Weights of a small contrastive image-text model: encoder arch resnext, text encoder width 256.
Rows from block 5 of the image encoder, named by matrix and row number. Each number is 500 + 25 x the weight over its row's rms, rounded and kept within 0 to 999. All counts start at 0. Numbers have three digits each. After the name is the row's rms in percent of the matrix's.
# short0: shortcut pointwise conv, stride 2 (encoder.blocks.5.short.0.weight, 384x256x1x1), inputs 128-191
short0.37 099:493513511511543515498488538501473504498485502507496494526489495494511510516482527559494467521481495448516512445506496493467498506538474530501535518518550475509478532516543449545445517542491478
short0.38 110:496514472510494510508508503512528492503471499481488491489495557510518490491486460495447465469478492511513521482512549482496473438505478521512564497500495476480513520559451502475542542480493499
short0.39 105:486505537446540468525502483495481531453500495509533504495523509489490522521491504485495487485528503475455519504475523545525510522490500500514533497471512518545454508496536486503528503508477457
short0.40 113:526490474505472490509489513515473510496472498526476485478511464506503490503488544539508463543507510476496500496522536529548506474482483491473500479514512516492491498476527471494502491456479512
short0.41 107:506504542448496454496499486514466512504504496453512484495492525495506489480492510489481461485478541481467535497463511481513505536481522510510491495468542461487517540457496488488529473542509541
short0.42 110:507500509533495490491504492476480497513528504498505548508476491504528459479572464497586475492449460467493543505496489459490476494485508527488530504463463477505444505494493549514520537477455499
short0.43 111:465519516498592502538514467488541491478483485495476500510522486494528491502488523470481539483526518520477446507538544501476482508490512513502504531505501508515443525486487511477490510495513496
short0.44 108:519497493477504530555493499519472527485519521474540470516474527521478532506455539527490495509482520512499513522495484499500499455445500451519498532482495501501531485490544509487476459534528469
short0.45 110:476519476494516485508480537502497441511507495523514485511488489515477487506511513466571509456477498510510535488507495513523535527503489460459517496501489475486512490513507506471520533513530482
short0.46 112:512500492496503520556543533517518553520525557520490504492513480517492475519517501481513502485442501538494486502500542489487483478504497479514521485520460487461468505500469525486501511455503429
short0.47 105:450494512494547506523509508519506509477507504500473497437505506497485488550499507536456469534480484561505527518530501490528517497457561501514527546472502499532542484506524469478506513478523477
short0.48 112:503502488498539508523545494462514475508519517461505524514494510499494457452500495458509506494526503489507492491539521512463502510502559485467503485524520512502455523530540491468548486490462492
short0.49 106:503528523506475473455481480512455498509509497514484522566509471515476481515448493498532557461497508521475501531512485503512461498502496543472499477481535491449523507488502504487490489508519482
short0.50 100:519491519568512508498491495496479518451513443514490485454515473480487563495486514514515485502517536507515498504479499525508563474523517534522479510519504459500545491506475492474480540457493495
short0.51 098:525476530523518457495508517486499552526504491471452500513494498502441486487512499480468487467490474487500484532521480516477501516458502493488527492502517512463475481536542495466513502474564521
short0.52 118:501546573513477499482502456462476535485512500466594535499496476503500485487524496492476495522446483519547499490518533486502496508497515475483511500491458493462530556511513527490488463462518501
short0.53 101:512493484523532481459499436481513481486492453498507508469515511535500457493511512536520504502451469534530487492492500479456498484474453503525468479509481516465495492525521509505481461455491490
short0.54 103:538502508515503503523528454520479461467475485526538522420484457502521520490480513472505495501501537529494529491484495494476491472470483494477488485499501529500507517476550468474518553497473525
short0.55 091:509494513481495451500514500561519502469482489498528453528543543476504471512499503479512482463476525554537507503478514531533501483557507494484489471515547531492511524502466501467485475508472462
short0.56 099:538527503485522500518465551552555539458531485500568499524505455519488513464483526524470494491513536461479488492464522503518511497480476521481528504494482507462544530514506495517521478459525540
short0.57 100:528520484514508447491525482496486534467458534516483501533494488487516484507530467519451493463491468536448490512532510532456520506515539499498496483516505470482469514474490513473508499518497488
short0.58 105:513518490542481524543514525511491488508446478429427518514538547461478496527481487493496474479472516455431492512478465494493538447492539512482512524511469515472566533515516483487493508474478484
short0.59 100:472528524468548490472511486536514471508519493517496538473476556531485489523488492485522459507480489521513490491467509553516503497501468523537514535540482467517475515543492481570492489465513446
short0.60 105:509507486506471473513512460481506529501487530484498488469502485471528480499500452490530491472521549479481513494504528534485481520480494460482497499512543460489473522493515496525525482522491505
short0.61 105:530482489460466497505503494542499514497506484490518498496486537533497515580474472488437501516457505526456493468507473490495493549503457488513476529490526482488482502550526501501470479481522481
short0.62 103:515494465519525485515481481478470534510484487480503522495519527496467514516487485485496504517522455501498513488531508537516510531479504499488499507531520510501540538476521521471504496485472466
short0.63 089:485504550476537455484491478499507514520489465485517532519506479492537500533459552538471481468499499482460473557497486503483479485490526506500488527480415493459500534509481520515497490501547536
short0.64 105:505521503465487515460494485523516521420533506497514497505511456508503528555445523487525537494452517537479523505486500495512511501494508516551503487488515481487483532532537505467527474487520516
short0.65 101:482553497502458521515502465524472465509502493500544481503427555480489503469489482496465474524481484496484513515462520481494490498460489497458520522486543473474564494488472476481489522521507483
short0.66 109:494477507526544496503497483519501521503515495491509506483511509492492515527530498529573528522481494525501494475502524514532474508493486472474543498517524575523516533514491515494461477504485494
short0.67 100:472491513498510461528551543481489538475462503574521501505481459475496494512512507504495490504461517476513490479499497509495499499480489525496526493498496522508450502463527500485538475479521482
short0.68 093:481523487463543499528491513479475495509498515520494497510507482497510506516536482494456523486507499483489533515512487497456460483489517488478546507518471517487491470468539481503474528532536534
short0.69 094:489522527534473497534492508501486512487494501480528470475512517477489500514471494488473482494536484521461508505491504475504495467563545522448491528489486468519515518526544494507478515487485544
short0.70 084:538530471492474524505469491470545517483501474496513496464522480521520484509482488493467470467485471498517502513528470486492535521515490480479484518498498478514534505466509500480488463488549531
short0.71 095:517521507524495520473482464512497485491477517561486482489538501490494512553479448480480474512494511532532550500478502474496498482464492492507500496546463543481478492492508518575522496485496543
short0.72 098:490525459539469500551534459522529501508481504512457514505497479484519490524483480513436493495480507461487504540514496457499493516472509497517469484506545501521506527465506489504507468520511481
short0.73 117:500517461473536528528494492527501472513497452492486511485506517524568508507487498496487449537494526439513522539497513544521486564507515524438472481552498505523512441517479496509501490484536519
short0.74 116:487475475470510494496509487518489487530523494509496558484494480475496520491502510500480476475529462496514532485496473504477475509491495483457473512473499516517434473553508518500587492503498529
short0.75 093:548521494499500526487520506491477511478475506510498539456499485551480523479482522500512500502473503473520485476497496465496492500522465556491532500498530455495542524451482501510512490512471548
short0.76 112:484488536463503498577516472472459469522490460497503489500504542475495512505474442487505473521504527547474482517509538487468469471529480513491531538502460489543506495471528517494500457465474485
short0.77 090:547542474541520523525502484487471479470549471532491518511503502466521449493506485449466519512547490488477475502489476493484490503516471495451530525449473471519478508561487557454524451508465477
short0.78 096:548533482490509448481506513508473524511518493474510510522510479518477449490461506516490496463489499522507560475536540492506564531520549517498498538492492480526489501501472480524507529496534454
short0.79 097:498488468501457492481476518481468463491520495486491504512526511479501490493473499494487503459485526496570478500514504514539507462535501492472499513507517533516509477468482514497528478516455449
short0.80 089:459504474487501456525506543480529510464543491541488496526489510527469519484509489533539511495505463488501495501487470491533528486530478473492476503535488475526497516494516476511499533473491479
short0.81 080:510473522457487507464470507473530497517531496474450484483496475484484532468491507441582483513505516497503495507501497481503489517522490504505448545478535538508493508553533575511478514518531493
short0.82 086:473523518487463491480524503543475510525479503450490533501522492499468469524526535492523489556476496535464511509501509471526524485467465448445506501491523494505512517525484507507503518471506468
short0.83 094:481512483531468514473500508531533478506489487497536484482483509502502519476503455479471484480510528528454492497512487539548500534535505472460502492464518524483555492514496495463465489491509465
short0.84 091:479494489494482475477522492506569509519504493502508468579510520516487514453503527481576546509506478521480504524525492485470487505508501470512498520530532456476477508504468452479474522531510480
short0.85 078:467488522504551534506580475528464470541470487547509516481462503511516498472468464551479504509498477522469543522491498538481470489526470502481485488535493492465494470535503539505501521506459458
short0.86 096:522524450513489489542476488505489483446491545523491525484465486503546478539467483469457491533545519513498488474514518572457513477502476534473523460532482467509475498509502475482489516468481501
short0.87 106:493492485522488524512528481485543462496478497492474384534503498538481466468491493519484534473499517463452518475509523504480504497432525499479501506509518466508501545483459488515529485509477534
short0.88 103:488502528570501513503487515523486503484527489503478535508497578453505521476456512478556485509521504448523476515507577455489514486488490538444536535531494514476510510476459519498468509515521479
short0.89 093:528540520561475481480490538494532541482475519508532537516501528510484525541475476514533502497476540566549484504485518555483538494521506457509539534460472439504503548470542528518520478510491481
short0.90 105:503495472507526513500519487491464482497509479485587495517481497500515486477483512539443520506526495478479471495513478518466492498477556541490517477491476483532503530503515497514488457532527465
short0.91 097:508563489545528486509485505506489514519550504497510486538487465490501469442476487483499463501486506514460533467488520503510475491506494489436491468476456483494496497453535501489493516491465533
short0.92 113:487512460480517501468495493480506487535510503502542485466499472501473524494507496487489529502479543536532514482499516537542499528490554533484508509487473481511499491496480503500461553521499475
short0.93 115:507503479492502499479543495499502513499516485503502502497492514494482495521506505529445499526501486514540532509516518488478478490479498524485571466490530513502495512477475503470489479507526502
short0.94 101:478532480501428511536502482490479473485496494514465489513493549509518507477513519491504500464462471480481527499519522515494491515450505478439492502501520427512445521493505502484525461517530514
short0.95 092:498525516484504455513505514507520466461440491533485489494478501460501493486495478532521559508504494511472491501521507446516512509535540522520500542490505496493524505498466490521487503542470448
short0.96 084:534524525441497502502471533560503523505525485569519482525473508545528504552489497536527539541519475484485510510448476540475508489533489500506537512468462465517529489541464484481475473512497499
short0.97 101:532467550506481486507483499491523517524483495526498524492505510468471535503445550492497511506497473501514489513491485518458517515491455479485465531499517486503490504462504518471529511549518489
short0.98 094:520548511483451497496479471482516520460521489488489487521502496479506504476487452509571494503453534505501542535478517474508507524451493531533514500449513534480526496510492515496511519552534496
short0.99 090:469511445509502496474466523531532458486479488470531509505496504450493515487528501508518465516527464493524517498478514514501454506546494491559506508514511478512474526561454489481514485528510514
short0.100 092:494524455480476484491487522458495497471541496510498513467500488515521514514484498501494446554471506484494502489514485522472547485491504500569485526559518476498512489477490502552549513471514451
short0.101 105:480502511519475518514439482491497483482513517486513498499551508559477490515493459464507451491527515522503484508503517472491528496524470476502516499482481492519482516526564536491529500491563497
short0.102 098:489505505507544474490473517490516526533497489464526449470538503497517456487502510498502501513506516475475485479492504499497514484492538542495509486473506497488497504494494514478485524503520530
short0.103 100:495511468528485479471470503494523467485508523470506466493512481509508483547504490517479539515551490489470481501504484501472518482463518466504497526465529498477490490459520467506490486524494489
short0.104 105:518503503506472515494539477493507536475479477468465510508507480537473509451474498469444515533487514517518512489482515502448488488476475553484544515474451497480501454452523500496520463535472552
short0.105 096:494491495494530497487517493436505529497469483550518468522478529518529529447498507458488470472496526484502517523533485466462484503461510465483480453452512529499499525485531485532512487500520501
short0.106 115:499520522488508499514529491492461503499493506501496517478489478498487489493521525514495490480493463595480495497541513525484496494470534491506521510484500511489475513527515484538447492518498484
short0.107 105:503476498484531485554470518500473455518524467485484528500498506501533505497464465499486487495482490501479466487479488480510506528470489513506490529523529478530516514540499514516512493555481523
short0.108 102:520462472512492549497475508479501526491551543545519492498541520470556488490495531513477474528524503450592487487493550468443518506467524477503511541533506558513510499489482494509488513486490528
short0.109 093:529503505498507500488478504503456507508481487513550507526479508425511493460473466543503470511478506485539510545505496559536451493539528566477533506478490542510490519498468534478468526466508509
short0.110 105:480519468511490486539485476479513486508529519503499507497544567466475511570481477500463497523470509513534498516518490522527492491490496496483529515485533516504494470495541489502510496481541460
short0.111 106:494493456453481500527449472481493466463521557495494540489500504494459508505478520463553520493508496539484483493519454556511514501503500531537497488491512469438513482524523514495485463506502483
short0.112 109:500501504527501480523525483514507462488563489519538511512530493484498465512519457527444467508501540508546457483465484496458569534471520495487478520514535472473515520507509502529496517466486503
short0.113 097:484513475498514532521488517506516541511487474571480515497539496500464492506501488482514534440482460446487470530497531474494492488521505528505498481525500469483524483543486507502491511484529506
short0.114 100:491491507520477461514526468520469530495495506496494518495469481519499493485515495489516536460522477539490530530491520526506484527528463518558521509478515501503490514521494481549504491521495485
short0.115 110:518475486520532508503522442488528488564481486499494543509518478476500487476507487524496461498522522483515527517495489508507541458509501516497463462496486507490504505541505494478515521499477514
short0.116 097:481496463528486519503495468530528434486538471552525493526530520512471515508461446460434484534530511517508512448484540528474513505462529469483523516505527469513555528504512520463477489469532454
short0.117 101:502524454525485495520521485501495524510482500487511520508506483492464539493524451483520475509490462511523514482496510536498472541491521515498504547510485542475441527530495528508506515556508540
short0.118 105:514478484481532496515510542489498500483491501500466508510492509518518536486530406494496520545556460551488539454486504498488494494511496467498446511506540504510475494512513499494494479485475509
short0.119 105:480530544497467466522472473533461488505496525518476509493535498470490522500507477511478499512500475540526479502519502505476541496502430447522489506474508505493515476472484552496481492477511491
short0.120 086:501484548475513473522507529491480479474514513494520512487523512532494508504472494506490496505520462501542489501509450507516486479485553494499488526477466495477529478509518513487519490523474532
short0.121 098:561525493459506506517472491520486482497518500497479521489474550487518507525524489458501504525466504494492508451511502520453539508484495479538532500536494509473481473489480478448490485511489496
short0.122 096:480498480502462494469488519503476471503536524461495534540513522451528513432485496487469530478489525477480466498514478451517500493485442489524539522539514514511479494539529468507526506503493500
short0.123 099:483501455527491519498473535490477515496490535491470480471508517511505505544499507487482468467530517497493497556461540479507496527464559505506498538481508497511454498492458521501519517501507540
short0.124 099:468502495512509484504466474458477472493529477512561525513479539463491523513507454517485499501489444500488513454556518500462469586533457499481496473499498482505517492506518522479504473498539475
short0.125 121:525515485458460487507514473486480505500477503501530568522493476499480518505485507509471536491510474470472518477478508503535477457498497516518469493472518547487516464480512513539480474483553494
short0.126 105:501517495507496487539496540498526501514507495506487497493547477479525543517527507501498479491487455535476406521507521497523500487487521505507527525486473502440523463511514469483510504495520493
short0.127 094:513510493510533463464489486493513500485489517477505542475547516534517460507502484503538527500520531472475484510496497450505513509490441497501506491517495472473500501494466483512514452504514467
short0.128 091:502541477524474528486502491458489511505465457503456504508488541455454505449499516497524499469476503493474491547500518485530508538509458502505498483524531517514517477471488514515528479495497514
short0.129 099:507494482475474497510479523536493486462524522454483487526515461469479513463497468453511440522519447502526481468501515502470489464490533486531534523524506509505513527504494524503485522494523433
short0.130 110:511550481476511510524465475545533454492480505501505492497515502464484492495454551526447570497530477497530486476517516490437511504515513496478542492480464486470506469510468485512516530474474504
short0.131 098:493529468518535507502486479533498496497494470508508520472522482495513527454479502460445503520486569528489508486510475493453500503494492528504509482465508478510523519491479490528484496448498513
short0.132 102:512514482471440511480497423503501540515509463489492505477497498469490517500470495468535539518481497456505461476517488512520479475508458558486533534459484527519545483496515454506495452514492496
short0.133 102:520508489500459500492490506512514470488519454486484504486478466480481522515512489503544568467517520492506534464491486552482492493505503488486484451511479483501521467492532491496490526511445511
short0.134 088:496488478539483511492494504501471437514511527483519512503491507512517487515510551461494452501458510480516504510505468498489481504480476484524493531529507499477472525506577458500529534491528475
short0.135 108:492458486501481483478495519494516453472505465454524469517473514564550493509494515517504507480522509515459473477471481498505553484495476495492501491490456512513484460513481449515501528514495557
short0.136 095:487486483473509482514505465437505521476509467510503526496476494514489519485471481510480475474528497506496514516487519488505496479514518558525508538497530531520481512525598494516489488480510502
short0.137 104:511496472478522492519497465497501479508519473518517519501495571459516472457494450508504528475494470497528476523523490502482510488487494469508490507491478502502475511503458528496523474522533479
short0.138 086:469535524510508528510486509488523574487549446532493521497496506486499480512492506511478511542494478509500488491537492465510522494533549439502497465509532503523489516442488491476516492506517493
short0.139 098:518526467488491480490524535517501499547523471502544495493495479491484465486470526483550503471503468484502487547541495479500531471464484541505507519483494517507521545531497476482489479528527515
short0.140 080:491481484498506496539466504486513472497491548497516533494519453485482497524485488521533491504490479555448490466482501487523504557508490522513473513548468501441558480487507499535488490483498521
short0.141 092:496521490479465527484494505546490486482493499480495520487504501495511484503516483466506506463506468464516497457512486489504537517454586485500510474511479489517519525507511514471479494546464472
short0.142 084:485497566490482470525474528487508529506549522511527443504501447509480480550494485486459495474529510482509503544475495506509506532518545465517483491444516530525552504522536528536478540467528543
short0.143 107:469509503514514504502537517537472482516514521539493509465509506513481527507504524505481506550536485503523482573456531512464497454495537493515542518494456504506536500524523476492467515454454462
short0.144 086:514507519472462524509455464450488537506460490501505482524472530464500487511507474468447563504503517491495482525487501546468514494521465513463486511492533535490557441453507500550525520500492510
short0.145 082:492542464579485488497502489549466512509494474504492512491500484473503506496469503534496484536525510515484528500482508487491462481538521514553488474493422504490474538511474473528485487539537477
short0.146 101:537497460462496524476477525505516483519521481496572466502481486480506556493505525505519501471507508507536511510454498506501528504506470513515468491494469485532498495470495516494496537518544530
short0.147 104:455510524504546545554496524489509522492485525499496472510502462478482430480476484490448544511540505515504515488491489490513533499500483506516469539502509478496480513505547470505485521518462466
short0.148 089:514497468500493484489522468466474522469492531512493500494487461530516480494521515533480484551515504463499512505517507503490526498498503462526488507484526510482493484466475489526515465529484515
short0.149 092:487514565518501542493529469529520521515501486541540461455528480495449495483496532453553509526483480558463476520488496512504512516439524497507513540471486493507508504553483523516478437505528525
short0.150 093:505503489521521519483452524528491482495483492510431529509557503478510538515508475512456457462458488502499521511517488476502466466492500531528500516509537493524495477546477480541503537500490482
short0.151 104:497499490510513491508466502460574455522511475528501503491490518467509541495487502468505523510509464453475498517482518558473469487506505456521523507508456517519488504501509496449506455472482503
short0.152 099:522492513481496499464518509483512490489511513518476485474509492529498481503498525496513513476459511487515520448460494514503515506481482447501515503533493481496499487506534497525502466504497518
short0.153 103:521540492449508486522531457534452504506482451463483491543481471493455501518514535451478541494487483483515502543475536506512471550476496479507530462489489489513471513550529518486502509521493517
short0.154 098:506467463498499534532500495445534462465483507558504545518499481514484493543533493480521527491538455507480531545473534512520488501471514489504517490509450498472517489507470497487517488446476451
short0.155 092:509502482520489535473522526563471540501481463463503504494488558510469498532484472481536497528507501524529499498503468502498502468499504505514519521529470516516538487521499527508463526482504493
short0.156 094:487447559499451474453501507496525485508498488521513500484511501492485473507516512477523456475483518465511522523489503559477516473472492531540518505498459487507537489503534531462509556490535468
short0.157 093:474529542536510514483539509496523497551500505507483486506481521485534479481473510528510584469484530467495477502517489512516485535460490530477513492525469497503506489487466522509481531511524524
short0.158 086:560492456513530491491525486500508521493496537509457474479505507501466500444477482483515515482525515518517515506497505491543556485547521523514530504504477503491541466532513469480520491521498495
short0.159 112:509473609497534479525513528508516483537484509510510495462490466541487533522485519481494504514527512503564527518475474497488521482483514487487493523517475494490507494461490487519481538520484490
short0.160 091:475528499498522479533477519499540493513497445504515480501506473501453518541500450497450490464437473485498558486501485481519478502501460533516533497475513492414501509462532544486479474501500503
short0.161 092:468503440500494472522481495520487493472561468506466506504487507499488532482483500510560500490527496534517512476509537477525537498501500476496551502492543478502488515521500497486509478498545517
short0.162 107:468487553504483485478507498450515477480519505474493485508518491484538506467491518490481488477477518502494490487529488455494572510482524501513512474524516502520536507509459491479486508509511528
short0.163 106:496464511510522540491495514474493487473491526490460488439471456532507473471456495509535484479509505506531497525513485527487501485488480541507499534525518467488475498505467505492524473513459495
short0.164 091:512487479518504518501516469481505522447460515454499478500488485511475492485470525469451556501484511516531499461500500491518483513476490492490525516501517531476530481540515483549476469488475499
short0.165 116:513482516515498505520508531482490496471494513503526472516505473519467433471500486511485506522491481547484464463503473527475497494445509501497520480522505485447471504488456500526499471492490478
short0.166 093:501522473519518498484514513523559469507517521515545505483482502513485484526512472458510525500457476484435534519522487468538490570469514494483494530481498488486496481498471513488520443517514529
short0.167 105:505498515487486503504499522508502473504518494469496525494509490505463493495487541506483467495497508487477538493494532525495506532514449512511507525536488507481542525527572463512497464503477457
short0.168 093:507500516490494489516520519522502482498519486500521491532458454478504505493477480509476519512532493546466515496497469483546481518523518489448476473478500497485470497465506525538520529490525488
short0.169 095:494454470489497514486509505542498452505494457501495511499503481514539506532468528535500450509497484479503478499530441525507516492451464456482502462508508510512485492473497511479468521517496493
short0.170 116:503504472514472508490494505512496482471439520520501461527503570500485513646480526490523512528468484469497489472479556501498479525499456500476507490516480480471552528483528520488523526525479501
short0.171 103:524523466503518494549509516538500488509494521555500489481571477503479547544476505467472501488555526541499537466513500495540465477457480463507508542459543485502551504474539482492489478528498483
short0.172 099:510533495499468539505488497571520490496516552531538506502483543508545481528509498470479472520495522455501501501485508502494538494473521482526531514494456494514505500485466467528510487494489512
short0.173 105:518520512454559496506511518514486490507432493474503520510473483542487503547503549511489546497478489501488508519473510518503485536511490544553497482476493460507490512504487502534521526488490474
short0.174 123:478509528491507474496470480479512491521520481479477477528512481512520513538433499475484503519554527461503519491472498478445531503498472496497524513509487518510514568502479492519508534495525514
short0.175 095:535526506526512525512518505515536503509476513471541481505504477515509534508506468450492497502496497508491500498489467476480530467509508518567505502470561608512536502504512508450528536519474536
short0.176 087:493498494525487497500460494518523489524483521497528526502515475517496465490490484526522498532460497513467508471428489519491463536470530467511504512479516531502528471498473474489511492488518533
short0.177 103:480521480513524482469482457487484514491511511496545493516476513517517478514476522489476510515478500523502481466507497494509522527513515516506512544517522523519494471494482533505468487519487487
short0.178 108:489492422499537491504535497480489500538511484504478461479510518484515497521502470463481484504498523502537507467489486498487522522467512468489546439540491489483487551494493535532540496497503507
short0.179 095:481480486516563465505489488476462524538503512445524502482479481506495495465491525513536547516495497507501497515482503543562504486498507489478519533449506482487561487478523541509494487555493522
short0.180 105:494476501535494507490572501523528566465508483520434495501465501533522528546470500513482513450499491478479501506481482467505517480471525480504501486487500494493477502514518470495533508525498528
short0.181 102:528486514561509514523504517494506474541505530497510496502456470461464507525542521481504507510501496520512494504511512543511476511505485494529535509522490457511496475475487519510522483503496503
short0.182 096:546496520505497468501504487501509536456474499447557540527477486498514469485480512496500510444514453523520504492493551478479489509506495498486501493487488451518519495478502512501526538505509506
short0.183 100:499532460524520527520551513486503486494460506491502491492505502468500476481516471483468511557507521526531483492472502495490492480511457512483483476473538508472453526514485480500546524532486516
short0.184 099:486514504455519542473504497472533505534496493506457442483477510527508534524480517542470533502486468521497499493501500480486517494452440464506492509492505505494499462535524477519473496465490511
short0.185 107:507506509501478491546504513511452583492508520498518493497525487504542502500518501480499496488498489469473505502539482507513509502524537490490482525496514516469442507465453517525550499475554489
short0.186 106:495461507528504474493514523501503522490493487474470476489474495501506540527531534511463509468509472520490551531478489434499493479485516516501494515453469517512480524502455499435497521519516467
short0.187 093:509495579494497496501493514476486491467484495497549500508483483528495492506500502507460464495481500515485487450505457495508508464532459504490536508564507487525493518485539482523496466542478523
short0.188 115:524518550469522501527479476491495530508482512522475484496539530511480481491537545500480503466511511525495516542456491474480496506508465501508512485544496498468534523555571454542496490538465507
short0.189 089:521462540501527473515460520509517601477487505498504503496480511482464458517553486495478490527469492502506517506522514525493502496484465526492491472527495495484530514516534499488479451457496480
short0.190 099:524479483534519458475474466519493504535469507533487464513529477471460509512435498516474497483478501523494475492485480483509526492490544523542514499502518469529503481531530532503520512460472512
short0.191 097:488501498515493448511479494489522487500554556506568462542503544508489534470463505490537516537516462479557470498477514480535504542484524491520455483464503480501496503514517492521544475512478511
short0.192 091:501457487509546495512473499494527509495507496515509491493484484473513465517473500448607543492486501507450532588512546487476529488535471542510466500502539513496479481509511506521476541509498494
short0.193 095:559497528525484491511520487553534490508498486531509489501480463494498460467479505474482485469526554456495508519505468465532529463492477487486471507501511523521522497526448522476514499497505492
short0.194 104:508516480510546487486530458502485502522494534499496514584515480549500441497547443508442524479526545543506463479501523515541509541478484487490485504467539505472461483514521523490507470499467481
short0.195 092:498562562478479472504529493519544513472500482478502460498535463466468497517491522500473520529494464504505483513536490488546509492528486568482465481483510476488509526475528496485475482487505520
short0.196 097:541489514505523475493475514526519490473489504557563513491483516499534499516450528478415481526503466521475503497498519510516509511435482459494489507503495533489540521538483511493517476479505510
short0.197 073:473466516516490482493510500537505498498575547545452435555467521526491521522509499517481487468473518498487470488473547511519588480512537432524507496492518581502541521514524513534503536520498507
short0.198 110:483495500496510479538480493528506500522536521442493497500508489495484473477517513462514486481490525527490495498483493529498483501478505502504505484470499512521539524524530475504534502515489521
short0.199 116:510541509504491541532482487507498464480480503510526502494504487512460461516526565512539523496501527496509523506490459536516492458485535523486496528502544461481471558492513503496482499485532530
short0.200 089:481471521516503520474504492475497504485466499493503531495463517498558514482487474585502482462507493511521492436490540476524500524543515525524525505464457488513481474463493497513496470496507529
short0.201 098:472492477482459497539494474518509492492519451495555492499512500504462516513502455457468573470487519558496477528512515477456510495503474483448491497490518472521484497513510504422476480504504513
short0.202 092:517468509483486516542516519476493497513490498546527540553494505486511528499512491484488497500464487517486493490495509457511468481475516519483498512541490546527512543507495459496487490471499455
short0.203 107:510484528467472475482497488498455540477474550508493496512509520464498518516540487499480503475527529474462488493477500495486515498511538476476507493482522492505522520498486513495478440495496516
short0.204 109:493478478496504476503489476491513503518532514495483464512485548499501531466506506510483453456503483488492486507471534496513523521448508477493524478491516505507516541514496470484483491492476472
short0.205 078:477451498522514518542484523500472437484486508547455449537485500552494535477502489541455524513529474513521509455484485497547491482501513487518502448462475490496474503449479458487511482516451504
short0.206 098:480532521505537545495491517558511518519477532498511485541492501481469482503479529479472509479496447498550553510484474510530440503527492526550517513453515542540500506487499501501517495500502500
short0.207 112:453506513511520506523545520515502512486483475496498486507528461498542529506525463478540537503475512489548514474488571453460507496493487522502511467497502509496482527479522471511505505508520467
short0.208 104:514506511532477469494504465473521498507467502553479506498510504521501523527494507510494481447502455518471498481482521514455484480513489484511527540491486521492471471479522459496494499496527461
short0.209 106:520469549489501515553521527513474516525484464501527472512487527509499515492497490499497485477459512485480521489486505489495496518515502474486527507524500520530472507524547473499480488496515481
short0.210 074:479499486464511515506474476530549442505470494515490540541468483477514486512501483518462497523487462489516513502455484493527453509513495523553528485483545470484521469512500500546444466495552510
short0.211 092:526472498498504493498483494471497465489462502485523519473534493508524477465480471490470447463500500525498533467456527476522421489549494540534507548521530531508517469456447494525509423524459507
short0.212 076:463512500476497506504503511508509482509459490490497490515548496489518496547498506482571502514513518478494474458514469489511546468450480535517520515489543546552493453491455516471500480515498506
short0.213 107:501477522519483505505501455510508507520486456512497457501520492537464505518486473522570524479519495522478452466491533498487503488489482521514517514551496538547484507505496491523527502479470483
short0.214 092:470558517481532519487507492482489474507511510506511504513515445531513498501472468523528484517562502582474506507496540483501530542498504523490452466515499498499444503542482475461489512457494506
short0.215 115:498512477522475499535512502485491518478499514484546469495467477490511417501475491487495501449517482444472493515501528473466486498492475497476493515502501493488490509497534487446531518491503491
short0.216 091:512503514533474499512471501508525483549531514519517502491485524471489531451500504507497495471491515535564522489517520470484510466466495473517550463485529465456521521517505462506512495552510503
short0.217 100:500454466483520517529492511492535545511504469448526461493484495526494497501516517488479459461535509510455573476505547524503502527500483513493473515478557498521485485526490506470516464506487540
short0.218 084:475498461501505494493499473474489536499471479516488524514500516516490512492455485451534552484496487517541478537476471475512467469455558507536513465487456528501517507515477506517515514452456541
short0.219 092:513484512523522518511533475512473483511440495487549479484479482507506497521495523491566496504500525515478450498501514460500563502496502475490492533485491511484496511515536475528562512503496506
short0.220 090:526472471549507509513523501525491506520465509506529452461534521482450528492544524456480455457513486494480521511507514519499482465430506439557506494523487462511507493518502500529474459512509515
short0.221 091:472507522515502523530508499481552490487474517485500465514494489495518510485532492561503556501494486507452515482481509480484550509521473547518528488510514457488514537491482507500488523503517489
short0.222 078:492478477533489508481507498499498505477468516484489518467539501517486464486482544458480494511509454487482499485514474506495504501467520505505447465474443491511462484522490523538506501471490493
short0.223 115:516508497480515487497496476503505519483525512492467510500503480490491494511484473477463460493468450518460480447465511550536480481505502478503494504489474505526505521505479458510488538459509454
short0.224 078:519510504493483541498494470486519438483487516460510499517497479471529493519507496506446499486490494507459516526445500517489495526525473490482506459509479540493517529500478526527513487544498490
short0.225 103:558502514438514493484503490487493475456491470502499457480454475506511501515461483503572467499530454492482505511489527493512485489503489516514500522468477521483500521453544486506504500484568528
short0.226 103:497552483468487510526524470563490521561501435510569483488524488499503499512522529498464507504515493489509523482526482499489468502431487522513477535531535491492495537445488506473537495474485487
short0.227 095:491511514532490536519513446494488506495502566477445505485513485493498508513486410491518501476510514468535471487478526531489474451488564537483488492510497542488472515483529490513514504550496515
short0.228 086:474526478515470536504487534534484459518496476454467529518447521525501515434521484494466490558494469524524507510513429478475513477519467470454523522524511489496442468530457462465487462464496560
short0.229 092:487504535477556476551490512518525513543532520527511491463500434536515471519526489490503511490497506486523489511502499544448525526485509518467514538466479561507491504502559555496511468511508502
short0.230 104:523539482503480510444492481513502506479479502473510485476478454524469475483523507514484485550491472487499537473502503506490497518477517500481512536466489475506476462519557486483499500526546502
short0.231 091:468475500482478520492466459504535430479528474521482489455453527531483492507519491477519483502508552513550530489495487528491501517548492482522494508491464483502458528535523504488505537557440496
short0.232 081:517497514541489503527490471500421469519481523473513476511505543485496502486502517471496514471469517466478508498508528510548507490487447531518493484472463529523513519493504478507511500542494484